Rows from block 12 of the encoder, named by matrix and row number. Rows with one number belong to one neuron. Each number is 128 + 24 x the weight over the matrix's rms, rounded and kept within 0 to 255. All counts start at 0. Numbers have three digits each.
# fc1: MLP up (encoder.blocks.12.mlp.fc1.weight, 384x192), inputs 96-191
# fc2: MLP down (encoder.blocks.12.mlp.fc2.weight, 192x384, transposed), outputs 96-191
fc1.102:124142127137125133117155127146115148133122123116099122121157117123125128138132125132137119132116133126108140136123125156134121132134115135118128136115108134131132129124127122129140126140145137134125139146111121134120118124126115142124123129125138124136108127137140119141121137123150134128
fc2.102:120119152101111133113109101148125129103126143123120121142134128127120139137123179171132116119144100107125131163095114185106094144109105127167139091141185138115119118220122136133136154112132137130128105114133128111133104128138148145133144138136138104138134128116146148166102123117136121126
fc1.103:128132130119135139149124120127126121117123137127134129118134137131125130134129124123145135132133132117140136149124116113128126133131125124129127124119130130134130127110127122133118119121131115123138129131119122128132119130112125121123126135130134122117128118124132134123120127139129124129
fc2.103:153104169120108112117125115139105106181119156125124115148156127120119124117140101101117100123148113123123142139120134136169138141129122131136109154109123125138176133154150123142133145115176141136126151112168125144122143165122111118111114127116110122122131136139148147123131127126105125128
fc1.104:120126129135139126120130120121119132126134124120131133128135135131119123121117118132139129133127136120129122134123135124130134122122120133122132123122121128125123138125117123139131133122127126127138135137122121122120125131136125119130123129135132131128128132121125132135135124126122132133
fc2.104:111181171124147090135104143114109151106141123173121101178115121108151124138154122149100135109107176148120128130141116131141076125124125161133120131119109116136125151140139140153124132132154117144144165107154139118112116181157116079136150119113113155123125155125152134105163117136154151143
fc1.105:141133123114141118112129122127128138128122108114124123124117140130128117128139130113139138114131118121134142136109132126137131124133117135111129143142117140128112134135142130124131122121119124127118123132115108122123120126143129139128126123139132127130125128131120128125110127147132121125
fc2.105:148111124111152116138147097140136122095141091120136124107122138089131119140154148126102126103113125110151129136128116126113119151130131128115132089130153128113143172148156132147124126120118133115083101139122146121124141151132127125145140125129117135120130145125160097154123134144115143120
fc1.106:123141120133122120133120123137129125120131121118117134126121126138115129140125146120147135130137128120126138139143142124122127128129143133120139130131135126131140135117123133119134132133119124135133139125115147139120141137139147122116112128110124121143133125133137128118115138130117141144
fc2.106:108110120144110138132141126142143145135147138125116169118131131147138131165108120056126114125117166112131118158098131115148111152100121102112127150149109140139107122164117141165123121129073138132142149137154137137149124126123146128111121113125126095112114134119148174114116154148140113129
fc1.107:134115093209176154108149113149105177124154146128146138113137169128113146142128103096106140118120092127094129122132080148094114092128044103126141139146100189157121151187103109095133158192137110119140103134153103193106218109128128125129166135125114146122133098119127112135118090128115149144
fc2.107:122076089143165139084133135121132116129079105132126138150135145149112052111172106134083156119079102109186184159124159145133144127118131165130164137140143170070123163041131099121124108041100141104117101138132089238108058071114132159105161113102145129131150110086087158156144098123156130121
fc1.108:148121100121136119106137128149114117134135128122120131145127127120151125117120146112139151115148136116097111146136135127177129115136130136144109169115135119125112132151142092104144149128076120142109135118118136135126133108138123150124141148109123116126123128125115127126092126145154133129
fc2.108:100142129133130111125155127114144123161148126127117156138121166153139133149132102151093148119134120128151126138128144168137163094120111102160113159131137116117129120093152160145115118110162144125157112116132113150132118137110108154148115127129117125136103115135152126155125165112104121150
fc1.109:128121128117130121129130124136135123124121125134139130127129127121131125119120127137136126121117128125129129139124124122130131114128126135128118130129137120125124134129129128119126139128120128126127138129126135132118131118127122122126130121139124126121120135127121125120122119131122133124
fc2.109:132102086151131124133136114126127164151118132128140109108119107125111122117152121143091156141106162132159127154146109123125141117135156139142074117121125160134158157165114112108136134128116137124104151130121141138146135122114138115105140127127123147120138152153112164106129166134113139125
fc1.110:127116118133126141134119127121121149121123123118119113128127131131127130120121124128137120134130118128135119165129131134134121120136110120118121134114140120112113140128131125128118136124137108136139107126128122145133122132125123146129137135114119136128102136123113142135109121105133112135
fc2.110:120116130143133114129143130133152131148138141131176107122146129118113115137125117138123139115101161147129130159127118116139097115119142141126129131112132153129102096119104120125147124123134124112154137110118123146131137129129109152113116139129134097138126140124160141132121068142135101143
fc1.111:072111137100130156100081136132151160109196116125087118120194136149136147131161121153136156080175119172103108150121157123115145134129063161114149111085126118117108087142091094192148158135135139107135106102094126089154137144110176117116093133108118116115136110143114115125098093123128102098
fc2.111:142127156127134172119147130125151169110121145137131083133144106120145115103124140161124122108116125112154133115089128110117144155123131166096127127133165144097139132110146097107094141119167109099109149144105091141139151172097133143129140113105131150140134131154098170150110114127117135114
fc1.112:131137107081189141120106126141087141123116187130177127074120133157115135132115103095100133159140084174124120106106132110131121143143119098080073153078094165136076098136168115162108148102148101103079119155133138131108138133133137079139118103142136132095127119141104122108088178043117160112
fc2.112:129128152152147145179114150117133143215131099145093095089147127142142114173134119119166121144146114133159167147145149120152122160146080135151144076152153118190125136140180077129120120147133162090104087155151119114148066099108159162111123031115113125128143136149090152131081165241131106126
fc1.113:138125160154126100096120169110150165147070113157093164115099094153094113137113105117130161129112103087160134130135125148115177120147139079130145142134142087084195123172154109149134151185138119127095122158107133105133170128111107134101158117105122140135133110182146126150125143132110135118
fc2.113:137118101117098137109114139114145145094139144134131139111138105146111134129107133112153128142137115119156110133136107115169143126099183109125094129113117120118152158159156143144118119114151099127117105141109131123108116143104115131134135118123155123122118146106131132143125130164167138100
fc1.114:112125135139119135122128105143138135144120122144123099139129117129125171122147119128146138133122114103121140152128127105139130110116117129134133139110122122123115128138144128128133134151111127102138136122129107129134108131136124113115127134126153143131112120125116135129138115113114119118
fc2.114:138140118131121086145161131127130134132128117107124134127135121115112136122125128152112143147118105173137132144119126105142158116106164127112118118114113131126085141127100129136111131126122122144101146111144111119124114160115139131131148127112122185137116135128104163134134132169127119142
fc1.115:131123138099120102123134125100056122093134148078052150133119111106156119056143164082105141098121133094143176137124137166158126201091118138120114133179125223158134125166104112138167107168173123113153153125114170120143168150065171158096152127126133188180124135143122131131092136154137153093
fc2.115:060145099107133147095172185180123102103123066096155129142129107151110119107172142142163140092137113177132145162142114109108100131105153123135144106141116147099136094125097145106115073042124111191091099116134175115118169119174126121169154179079156134143125112116146094126099143093132063081
fc1.116:130125094136190127119161098114178132149147169111129099090160112137133112139146118132154108066106137091139114125152088147129122142224152125092149093110114122062130127122160106077107128140103153149109176170122141162076153126089098115163142096146131093116148120122160141124152169135161148072
fc2.116:108124125115116176073103147126106154121127130123119133100093124134146121165122116161142145065140129105147130073126132088147112117084129127136085120148123130074153132076151129167134172120122129135136044128139149154092139150161111102101134102137114149149101127155075096085181124119107128094
fc1.117:120081151160097102097020139123108146161070104103117104123079172172100099135146101150140136085155130119050119147156073091128130123146121123124214103132104104140136144105099098170095122111141182161180161099135214049126154109110208154130127178123129109100127106137087105128165083123127108099
fc2.117:140129123141140119132192152123126170138141152102113122103145148124102124119083117095163119100164118093143070117122095119149108114121123150126152161158125146145141103170111143110101092132113126127114120148120141086179182132105166137108135168127149136110139113116159150150141127140103179100
fc1.118:103106087140157205119171078126157110118138156129119171095068093135069170090121130108152099144145179131133189095096119143131134117160138131127135179125173135035126133097147118103191112149120138124157184178180129098128138140129102157132165169161072195133120081103102124186114144177136108136
fc2.118:178143105130162134110105155121108123083137112136161166128144113108137109122135125099153123153125115135101131102156132079120159123147149140072105141139152124112099139141087103138144108119130155128128111094118117096106140115162154129122141181135123129096098128114140159112136149142138121132
fc1.119:196163112084126138111133117105179138182157194131098154102150185155172095097095088124111124128112118098160081105125142030122144082164156107144061131129154162129127123084087172166161126125169174138097108103150099101196083163148096160137104108099140165112143130090076111099108173101156132126
fc2.119:134163123151105114098124131142125093115129112141167193143080100109142122118110097086126114130157158177103190160139073089170125144114090108100150150123169179152106117160145132109134089117230118133136076123126138083124102120099147093120114119115162127163187108105149134095077193130172136135
fc1.120:109115149154188119083117110116157131131163186158045160149086161094129134165028143134114142110123097129123162142119189170156146103142197078100126162075145061123114122119102125114158133137139114136053125146094110125118151127064206149094133163198127172124120065184126111147114127149151100155
fc2.120:121126131136150147144117138144118131097110094113132064142114135129101118119101087110196148112147171116112101023137149133115094145133127115114164123098152107119121153112115143097131154129111123148152180136089126052134112105116137095105125153144141096134108131165095118135121100143173125135
fc1.121:120135130120131133120137125127134133120138135130118121135138137137132129121127129125139117132125120118116118129139116140133127121134130135121139129124129115125130139133132124137122135131129123135121129128117130118126131136116112125129134123122135130131134127129125131130133126130116133120
fc2.121:104135126133132094121107147125120119140139145114139129124120123132108144153149139143148161127134132138110111128122119134117136141129132158156139129142119118121123146094105113107134140116119164117149092139166093108164140107146131137125135142136145101127097111076128158122111131134152121117
fc1.122:121146150169149162089142119102159147109133154107112097122128125131127145114132132139167142124129131106129123160117138111107122130121108110120108133120112108150126112094145139148108120114145145104135117146119103089108111130158119118130144111125150126136152124101112161124122112142131130118
fc2.122:124115181135109107136103170146141148129158131103110144105154162099121120098126124053113110134136125120109167136162118131109133167136146156134107138128125146139182146137118143138122116133117102113121114119121113127123129155149121132140115140112150114133134127159128141141128185113132108126
fc1.123:089132150103151168106123138118113147156114135133126137151093126110131153121119139126148155114127149119098114091101149119105100147088133128120130149124093113109135112098162120129136154138096120118090131135141123119114128102120120129114117135115138128099112134146101082142116117126132104117
fc2.123:153162142132166128127110114124131122116132087134142139200146121091152098132135126113169100087155121155082147095169129077094139088160169137101142147154142148137089118171131120124118120110163149137139132145113131147144140100141118136137098137127125162137104131110127115151117135113186117125
fc1.124:159136122125146118128122119136120118125127160141117163137095144112118136129124142117142113125139104101132126152149146166126120132130120122122126112113104121135090163124121131120134129147104141114118127165109114146131121123148130127134159135136131119141123146152151145121152124123136138127
fc2.124:134133087112112148136154146133125152118132130137129137157142130161115124132128104141128177148124134154115130108114139072151141143152144108126117140126140129068095164135141116120106146123143140135154150129158120118121120132107130144135125129126113138133104129090126098145120119119107138118
fc1.125:137153127085189109170097142159120108096028133148174198135141163114119081089222093130137110150133086067130180147129109140109129174160216121077068154183077143163122084122131137133000142113106119111152159089149168084144177108142116147143133163133103123119135140147194117166145068124148123106
fc2.125:126122098082143102162181119158108133104185099100125151126125147087124145109121167092160143139096145150089102098156091164100117139133068140116120130130110124097132114153147113109151130123139151095129097147146148088082135163135136152146132120116149095130069151092080125140141124169128145102
fc1.126:084075102133171189176158090151147145066064054047187133135113098142110144047106126159122123145170134097201217128067041094122170034161186146168191101155179087246124169181166098151153165077167162177175115083117157171177155163104120117127140074072104117109131123108134118165038120030122046113
fc2.126:131134167105202105125132170122156179137101213073153191128142088141134182060127125107192130072151148169112129163138075167140142161148113148154067113148146074162133171115173116090083141155085153154105148138138153186118136145167129121123120108096139124111135167139118122167120152182130086127
fc1.127:103131093131172134114142057164147124121166134117129125129104133146142163129153140143122134085105156112153141092135085098098128124114144173154124174141145146152116101131135113143105121104114083151107086080138125152110154129129141227133112088141144133107120150131115134109098188189171153135
fc2.127:118149171165156133132110103121110119129123128127211162132100110139104050093173157127143095136138114058107118118174176100186114109189121132115131103160148132158158153105105096126133185123115138174129009108125124139146107107127126062116150127131133146152165119150118122109113165130115133143
fc1.128:118134132136132115136123145104125131130127127118108130096118133135114134108139118107161140159128118114124142169132136123151136131144122129132143136126124124126135134107136136129108143122139114167126129136143108131146130150123141123129150127102143134120126110109134127115146116143107125125
fc2.128:140104135156145110116107137154138111135136129096128116100106146082129120149126135069132133105150110148133117142124146106112125137132117134126174098097094142177098136132107145134106125122116129116121129139142100123109134132121145107123129130132100110143136132149119120182127124101145122149
fc1.129:142135120134132128127135126121144129127120144116128117122126126131124132133122127130139110125145133123136122139133129139130142137126128140122126129134121119126127135136125131135140126106116120132134116146121135135119137128130128132116142135122138140131123130129134120129118117132115132136
fc2.129:138092174110157163143092141133117119111165135144131100137126119135116115146114153146078155139139159133141107106150121187113136132110133111132150076148116149154098089126143132112155117125114091125134165085106131140135112125134108105112125125116132160125122123128113182125126139146144131138
fc1.130:120135161103130117120107074113141154135094234131168141142154143133109082143123091161110101127084123107161140103128098096138096107148164066137080132103152182107119142149083122111146119137145165130109125175145136114093161128133117103177091159161110156130123080110153087130152208249166149089
fc2.130:175147146091130131190154139136140106125147044142154104073101095119122147206090096133147110114146102102085125162160058079037143160122042143151155151114136145096157132155108209145126176078091112134098011137131139085072127097095151165144124077098127055147122131150121139156100179028101169147
fc1.131:137118128137086079115189148197099136142082142137138114120090178129107064155183103139143120123147120100124137115159072126143113121095216167165131101107137144120118105180131120127100103087114142112135112095160130126123141160143139091102091162130183108082106126157118152219127118131083103143
fc2.131:108145137094103144142054110140166172170126116132128067100146129119131154183140113162173093205101108115091103102122123166076126136154077076149165128123145124163084130067116196125131108157123120103111160133115161190146113062137116136136151149146144134105094097146158130162130119105098086136
fc1.132:125146123169159191113123137124092131144073118113144115110095122149097142137121116121168137099152127151117128114101118113105156128181112144134125127128104178052137084152141105133146122107095124127105135156100147119129159101134117124180162148130154131128132127138128141151105124159100117159
fc2.132:132115129101196094144201113116108130129157125090134138111118101144156148128138119163155127124146110150176074111157163129080118140113132102139104132140105153161139166089147146132169162118145117107156138083102140133107140137163117161136155144114143137133081115113123130122135129185131130113
fc1.133:120130135136122121122120127136121132136131120116129122124129119138129118134133123117139137122129119119124126149123130123135142129133123119135125138121121137131132129132131126130137126128124115136133119135134124138123123123126117116133132120120135124129135138130117118130133119135131130118
fc2.133:145112128114132130145136129137141155130147128117146130153140128183156087139141126123118114133151139100164111150175143130118126110135085106125107105139132110120117117144158117143145125122139125120113116143127134119097120111131120123115146163129134141123167153096125101128145148124145113134
fc1.134:066105184198141139131103110160120150123113071102118121094105142138141145166142111099122088146152131138107097126125093104099089173121094124123138134144138085110141186121128103130142129140126113131135147138138110154144149137089154112182114144137116082138145156117136141112131119171097097132
fc2.134:153137108140104156142094117140129129136142162115144128139151141113149072112177134105126106152128171077154185160116090134165104139128139121146117120130139146129136138142118090128082127096123124102131079109126112192112185122162120145161161139119129146115131133109123126134140140114109118148
fc1.135:130099147160101123183130144095104133126125098144144103095117167175135200120082108152162141092079084097090124127171155149164095108138151097098130144106142111124105126146112105120127168112122142128104140135118091069137105134130094155142123125121149170114147118111120075127160118094141143085
fc2.135:098133146126106109121128137099136112140143145117126107085127131162125142113121127123172145120111146120127125097072111129143145123111116131081134114118162121117145135120142126107097139133165116132112076110096147118098133130089124120133139118100151105094107125141156131114136166176126146099
fc1.136:159118126098127223091079184174147133086159136127148136074131098150141102162103128171136090077107119176156120139128200150126117092136149098105079110089162154130129162133047115071101133145169162160115100164071134096111113127099137143131125128206156125171149160132174123122121101125163101138
fc2.136:139106152097151133119135118139153120147121117117122111095098115142160126131114107125096103115132093141121099031111181156158131107106142144140150110133122133132117223079142139100122164129134093143126101097125116123150129148132153153108133123135137161092095113154151115089124167127135154112
fc1.137:132138104113145157124111147108129103104159130184070121146156135158135185135172147120124089068134093087144180116102137113088123108136134154137098126151104138149134124160170181166176113144128108163126181104135126116129088105149141172156076136166153125115122131175092091122183116183106090095
fc2.137:115134084108121131136194162120139115152114094155161144120142122157118154093132145117123095037109087139118069098130135119162104140121147101104101132131152103129135127097095056125101128110088114220133137119125113096168160126151164128157151140170126164130150121163105097125147136070135098106
fc1.138:133119127104182127116095120157141131094117145195108178117131161100147143152037146153129117122138160159123186135125254142130119122168183147106179108124123080117130136134068115098123153170132079125091108134093135209098140102100139116161117147117123162141149142136156156158157107116136071044
fc2.138:166128106124130127192144124125107126141128108171096080080099129126186138132094129147210126156123161122123136033101166148153093118165078141098155161142112120087071142134099151114145202077140175089116157147158087119114097110148092108131144129124125100112098116156062093146165101145151154060
fc1.139:140129131111120135138140118115140149114121126149110114122137143128119130143141118139142111124124134102133117151129155132134122114133144135140135125116128143125100095158147127125141144125149107139120111125131133125145117140123145118148137110112113124109133100128122140130142119093150138128
fc2.139:146145119127123169146152144134132081117146110147124148129110126122147100139125119150153106117149131123146117152128186160119078123122150140149130125136142131125098132143141143138131153093125142125158162165161102131104127160145136138119128134170131132153133109137137104135114120096149146120
fc1.140:118130131137130124121134116123119124133120137131118128126137124136131133128122122134138118122118126134130127154128123141127127123135126122119127131123135126118129129126140123128124123119136123116126132137125128132129121141135121122137131125133126132137142117131125122117126140131134128139
fc2.140:130118110114136132137101126106127103131146128149128153131134109132083117145126138144133124108140096106110120133182143123149159093119144108146098133157161137126121147129150166126127161116112131125156139131132137140128141085154141131106112147150121074134103087126100106144123143096146113116
fc1.141:152099112118101104125088108167165134200163166144064110081115106137111092118170174097123098154133109129131140152139078135151139136123179087103218120117123100077129114133107135106094115142130184095176155163138152157110121131142136114090111127143140149108111173150161173157153048104120119138
fc2.141:118148104144159122144164133109138198186153065148119141065171100160133181115157133081173069151151158117119147103155087155107141125145077101116074163117110096176105117121160129114130091186118127090055146145121077188199093135139121122113142088148159131119087157169165177115119078133126124149
fc1.142:121123131131124131133117132134117128134121128126115117119134123125127135123132133136135123134135121124125134144125125120132122132132130132126131125119120113126130135128131126125133125128113126127122125139123127129115132140146128139134137129122132128129131124125127134134138121129120129140
fc2.142:134116141152131140140125135138126092121116165132150150127088136113123122102100121124154108139131134120134144112128136138146127115132143134131131136109144158126103134179107108109126116139118122131156116131097119135128124141128136151124122116154141122114123121147121144128144088132128132137
fc1.143:123136122123117133127121120125127120135125122125130128125135136130123137131129121123136130129118128117120123141120131127118123136130121121132132144128136118119127124140134129142129132127128106131130128127121132123128140126129128123130126137115133129135128121121126132120122136131132115123
fc2.143:078091163115133146135120129146120123108128113108095126174134113102108103136137142096114159095147158127138118141153154158148122110090127131117119118149136109157104122201103145137096126127163144187143147146128113142107130122117145103143103107151119135161151120116139190156156104107121134124
fc1.144:131154096146135154095110111202123168092157145092133083148144095046110127160152145161103109116135167131160070101147142097070131133112111120111088168137158100135115124119166161143096117072076106092094116135148137133090107122142118118117149143194097123119117187091137142130097123166097111105
fc2.144:100099173150095159137116181174118147114132088119128054131091109116130165109114091138134114129147129152129114162117103124150127144120098091130169121141107127130148077151229102147157131144130125063139073110174150167171129177096157162081165127138114087132136138103084109137085091045095076152
fc1.145:098123165135080146124121177116181103116173146134138124143156162146122113107026140099147156113143126127140148128126229162153116116124107124127153102169149145152103110173111140129225117136160132164116174126121127174045114136116156078091104152162110133137115143081142128154098136161143194094
fc2.145:156100191126092123129126097100103133121143147105136133136095112168130140113092104085166127100162154139140129105078149084108173148129146122144156144110102129171135154113129124117095129131123190134136083153122115120079102125143165114124139095158120187127115108091134133114110167098115166123
fc1.146:129134128131124126124128119131136132136119120134116117132133127138133125131130118134145124128137118118124136137119129140124129135128136123138123136126142128131131145137132115142131123122128136132132130135116134122130129129126128134128124128130124139114127129128120118126116122141131138134
fc2.146:129139103140133113125119148129125149129115127140135143148121149130111109170141147150152142133142090108106107121139137124135108120139128119130121128122073109112128102084135123119127127151121126109133125113131130128107124127098149134125126172121124147112120157117192088128130093127110124138
fc1.147:139138125115137142138143130144137117125108150139107135113116134110129125129123127121144104125150139121126118147118131133165118130123137125146136126127144124120113129145127128140127130140124117117124131125159121116141134139127116137124151117126111103125130118116133119131131134116112121120
fc2.147:150118172129148092118102114146110097121137137126145113135132119136128126115144135136153128137131100126134127175163131115098151160142112098107131114115116121127121098083119126113144143150128129110134171112129119122138147099111098113130124131138117173119120121171087157066164122153097126131
fc1.148:123132192090077137120167134118134081093088044150181138113153121115097175171157151131099082118109085101092165103146091135146181165114096134149145104141104120197103110109097148168128174121085042140151190102114082163185109133136202129123095141144133073150135153147129125122129215099154116203
fc2.148:147082137100140128123140107146074180118125199112105092152145150128158160094161131085112102233060151137119088151097147157114105181101124151147087082136191068113146120185119104134101131075076169084089180137105124214116212130161156133130146104174088166126128146137146106123075184228148163160
fc1.149:083173128116116177122123121138136114130104063116093174140139097095156121095100130115134129133106140127095167115148116185106138167128140149116125171118124073077155107112136071101127160089109103121156119147151125106117105128144173136166111121173146181109117114143127141130111144150118115105
fc2.149:169125146117133097114148154148169132118100171140161129173114113140128168138072133118154130110136128152175116103175153089103092126130149160089090115136156099109107128170149131126139082136117164160127186106072170153178170140128149103147132144141129190115121134098134109128134116163168116103
fc1.150:123128121130125133130137121135122121131126122133131118120125138138133131137124120120133118128123117126128130162121118140134111123141135140119116131134136126125135130128142131128127130130110124125131123129141139130119118123135121133117137124126131136139129137127132117128135124126116121138
fc2.150:103135130134127088125117132119116124127123128131125124088141134132133135129127141116111132140159152123113118137144120100127134132119130126116121093152131135112126148166134156144138112131108118147106155135127129108119119114146130152124133142126128131097104151101134128092120148133115135143
fc1.151:088089139212101113126174151141088140181202116109101130113129128140112180153124059130136138128143098120132082101156076156116135099140126138114180192133118127137138117203092098117116113112130150135208060113113140136168194174104145169137145123087141116158085124103116094099129141117079132107
fc2.151:111191126170108133117103135133112141131114166117138164097152126148116155139153134131171121141163142130162113182097122146169140145146206170175114140180123097121097115047125123119147130140152094136125147154130106121086127114143113129120119125124139170110155113120122108098115137081189091122
fc1.152:140138152118138146094129107187092144067119161126161147138053173159106127152127140109102162121135159126141118114173108111101133157098106115136084117111145152096106122124205007142143141150135103102121100123139115133071127140146114087124107129141083112070116139134137152108111158148108144137
fc2.152:167151156120123131115114159107155157099109112118106130134186136108119171180135138135121135174106122115134130160116144109145116130183124123119119129167166121099123116152125139150131106156102125101092089159120138162111149161107145166091152125145144121148143101130119178133150203102088120130
fc1.154:106211102096184146096136122069094109086182161143095133054117114111159106099149119122115143168148133115135032120171168134121244124182091166138135083148137123127115119107159092122173132095102095152130115113158095001123176137065064152148147114115114099083134116076140116150109191102113143140
fc2.154:076151119162169135145077145098108106151118099159163089124145136153153195161125148133119155123117120124130158142126142124112120139107147159116088117126154067099122125152106154143090142120165111122143068099103089020179149174144096110076124172160126166128146140141104127129101170209101158123
fc1.155:124098118146112125130161118104108115119152083114109103146107148146131122132127128152145140135144103148136118152127140091120131133141122133119108138120125134115133127133138099152131125107146160131129132116111158255115147127133155160119155133130140146144118121101114141120104111122119141128
fc2.155:153155083112118140119115126127140124114134150123118091091121138130116135107136117148144108143080124126147131087134150102148103096144148134103159141153115133153130130123128120143151145129106119074117149130137149116142108144114130142111161153128172143125133094126171127120148150079144128133
fc1.156:106125172090032142155188145161105166119134096154095176121096134136159164093137127081117127149130151094183107127154140183073099131132129145087147148117125170061145138130117130155074093105116140082103128127147130110126120123143110130130110138124153094153156131073134151089117150087137103106
fc2.156:093097141147088090161099156132122135151115092150117098122145110161157185088146154098163124184116135100168129100112098121119120191103147099141144132151142145087134119131103118084170141109153082122083140123140102155160145097152111104141171131114130195123120148099087139129137150173158071109
fc1.157:133123118118124140125138121113136128120131122119129132125142127121114124135122128125154129115127116111128136130133150128113118137132133129129131136120134136138122131122122112120133136124118112127131136127125122124130119149139127128126143120121140124139117131134122116122118117126141128128
fc2.157:113116155123111137136120140096152121156145137155153120140120116123145117115102118065116142134125103108121140153098119133148119131133136111140112101151126152119114121109095169147133096128128113136109149085132123144125143105125119121137156131133099121129113137141085068079135152141144109128
fc1.158:118134085104170148142151133137070105098090137120156108134165110149087131142129079142108134137144108135143127107116194153165138181127104127129125153134142137124097138130168141115086145137157110093128182160116114123069133130067115066079135153163146123154136150142155094085136104104141145147
fc2.158:157172146108115163123116135121148097115121094214088128144141115157164097151161175195132078169146115136136112135123174104102130144106081145119129110120164142033155116124191144149126116145082134049185148149153085126161106121113160216142152087098158125097154133130089176159106121107161127146
fc1.159:134131135127121142124134134114128115139125122131115129117132117131131124126135116133132124135127122122134129148137125134119124117132125145140140142130125126126142121120135128128133141124117128135124135140119130127119131131133123140129117133125124135115119134144118112132130135131144126133
fc2.159:176125181121135149137136124157128123127096117110106136123152128147151129107112126130154114145130111131127142130127124133166126149112120132110120123121134122120130117131136157161111111110098132141117142123134094127133124137132138134142116116124105155122132134114095116088131111168102130127
fc1.160:122167099164177151121105098164126120105114132113158087076113133073103103130134125141114129137118128097106137127130152174131155160147107181099067150155188114136159096053143119094109137133081113127139153151148104137126074095097160110140134183135120112137131101112138136106121083152114146121
fc2.160:128094101142120130153129118141142127104099090154109126122147111142104099153152132136087097152095098179135106144131110107079052092114204077094148129129153159047128117179085093115160109119121139118154132088113164201128171145147166143105186118136124149075111125094109183132112116085126152124
fc1.161:164127093133093129122114161119135095129127151121060180129139097169163179018129093161124118191137117102078093113128184175128106137109162153116122134163121088096149125072124124171114145052082097070181179134103133137151122126123107117156117123097122109104137134114148107095100109117134127084
fc2.161:119123168150143137032107153126158089147096086164084146135110133142131111186125114141138106070146153202121169105214155099171125120075102133116130109153127110082148105110124097142158052121174149135127200133129099135157098104163103127133155063097145188095132173098115051067113119171158181142
fc1.162:133141128122129119112124123120127119133119123143115137119122136118115130124119129112145129132135118114134135154122140139132118113141121121129144146113122128126132142118135126116121137136127123128118118130133128125128130124142132140126133123126143140120120126131136117119131130134117132127
fc2.162:144146157134129135117087126153121129123129112117135160149132132141094112120089119115137097129103125123133127135129121110130089087133140124103126115133126118188124125108168119135133127132113139128133133135123145134114115156151136119135120120150126132158154153098151165133113116171133111126
fc1.163:122136141130128121120126123128130126136122126129135141133105125132128119123123130127160123137135128109136126158134113118120117135130130127114133138119133127138121142127129127127123124124133127131136122116120122134129115129129126125136137132119128122133140130120127130135139117137131129117
fc2.163:121139131129128077127109094133112154145132100119128110117127160125120125132107169061144147133146121143117119085126121096137113154154134090110151136116176098104083132112121140123127131114160140117149109133125146143133133106095131102119143136139183120119144146140117129134112130116123143130
fc1.164:120134129130119147110142119134139137127109133115115149123126130103130119111141143115140141134133118093130126129117096127143138137135137141116141152135101135127128104132139122131112146131116104110146115102115133187141133127132140133138132122128170123129137118109142118125136151127097110116
fc2.164:124115161173120095094117132139131081115136163115158140171124135119107151127136142099123145147144143120146107074167100141147112154143100131137095145121136172108102123122132145117129153131166111160093106114135109143131147087123113116134158140155148087118115101127130160115108182113131109132
fc1.165:117183145112128154179121122103137124149150132143131127131141125109130128141123125136075125125105152131128136125126156099170116159139052146120147153098134129103085143108186144113047105125143136142131165121151118155112131114128100091114100175139109107188089138094150129106157117093124141142
fc2.165:097119117136080140169133110171141127113093149129088132164130137177155162113138061125131147123120132094197140144151190179119131138080166196144096112123154097101186125103164192180113057135105115119145115122076121186084077130208132159152138086149148135161219111108130109084104118143130148107
fc1.166:145132106081110146124165114106162109121115076105126135122141126086130109098128118121114127160154138113129109114135069176096160127109142161103101166081141128113120135114150118097137119121125115132131170168116117078139156127137137120104158148142128085132141174112135140157122117144154103100
fc2.166:117129155102095121137090119150108126116148159160145156122093149135127072125108131148124123202087126145109179171121068105124145102156091136097174097128139153061098120172152157116159187125160116151124131072147148098159070122114142154124171159137147189117148106140150091140112133061110164151
fc1.167:110128083158102115122075154107120111121118163141050124118139165136128095078119140084190119091145116143035110090110137134115171131161138179136117169122102152214137132136116126153113102121138139102165109134086114102130156112143072166076081127109167157106141155142167138041171131111197072110
fc2.167:117127104126112135153140129133152147147105095105145117131136134164145140124144117124173102109138127107112124117122120134099148162118110131132148165107150100161156143131114159138115113100150139124144143128139134138109126138123116127127119150120115127206127166154133124074097127146132120154
fc1.168:120131146136119137135124114129122113114128132125123109125128130123126121131124137124132113148115124117127143141134147121126118119126133129127130129119150115136117133130118137132121142133133123127136120130130128118122127139143121134116130126136121122123117134134121135111138138140128134120
fc2.168:143122099153158093159144152140135093139135137101129117125132130116129094108153139120124140135169121118139096135122132124127111120123086120126109129114096097098095152135122137105127166108156128138166141123120128111137113173176135128117137116106107126155154125097131180102139142143113126143
fc1.169:109112102144168116108164060135189145157172073134222195160120224149143087167155181197174108132101192131243078098099185095089125183105133160121120160131200055077053131061148120120133109093131117111081167147118146154046131124075125161217153111132126070143160111097151096093114136086189185110
fc2.169:089161109117127101070106147114104093107126163149103137142164179146123165075162104151147130113139129151101119109151132114176140079117117142118112092149137138097099111150130109133122137149156129160126131114099118108139161111150130136150151144134130126120157143102124132133144132086158160118
fc1.170:108153101133164113182137131093135169117224105170135126142150135136130144203153133152100129096102118141106153152097129158094145130113134132109165113094122000174114141193139144088094176121111072142147136108103164117176123158120080142156135157169101076179116164123142147177151093100123068142
fc2.170:128120121081133133133110119142125117146100136157110150154148170135158107142114148132168103140139134106121121097109137113120136116121165144077105106161098064110084159092160145115084085093103134171152130135088100105076118092136095092165108165127112169142200125157153112139156117171113105134
fc1.171:178122121110157149113135074196136111116137152127129104131116159119095097162113098126095108100116135115126145085117115091160125112116043128120102148134148169125107152168197159145141127177111120109110094131146083168094148129131066171168115163132100097130114134101087116096148167121153155147
fc2.171:095110114100139143153153156147167136127160099115119142129128123134135188115124155141123124156085156096145114153091121121104173164130196107105078113174110143130103115095208162121064125086099151060110116109137085187126161141148135083139130166173122142144203137159121111164107138128133088125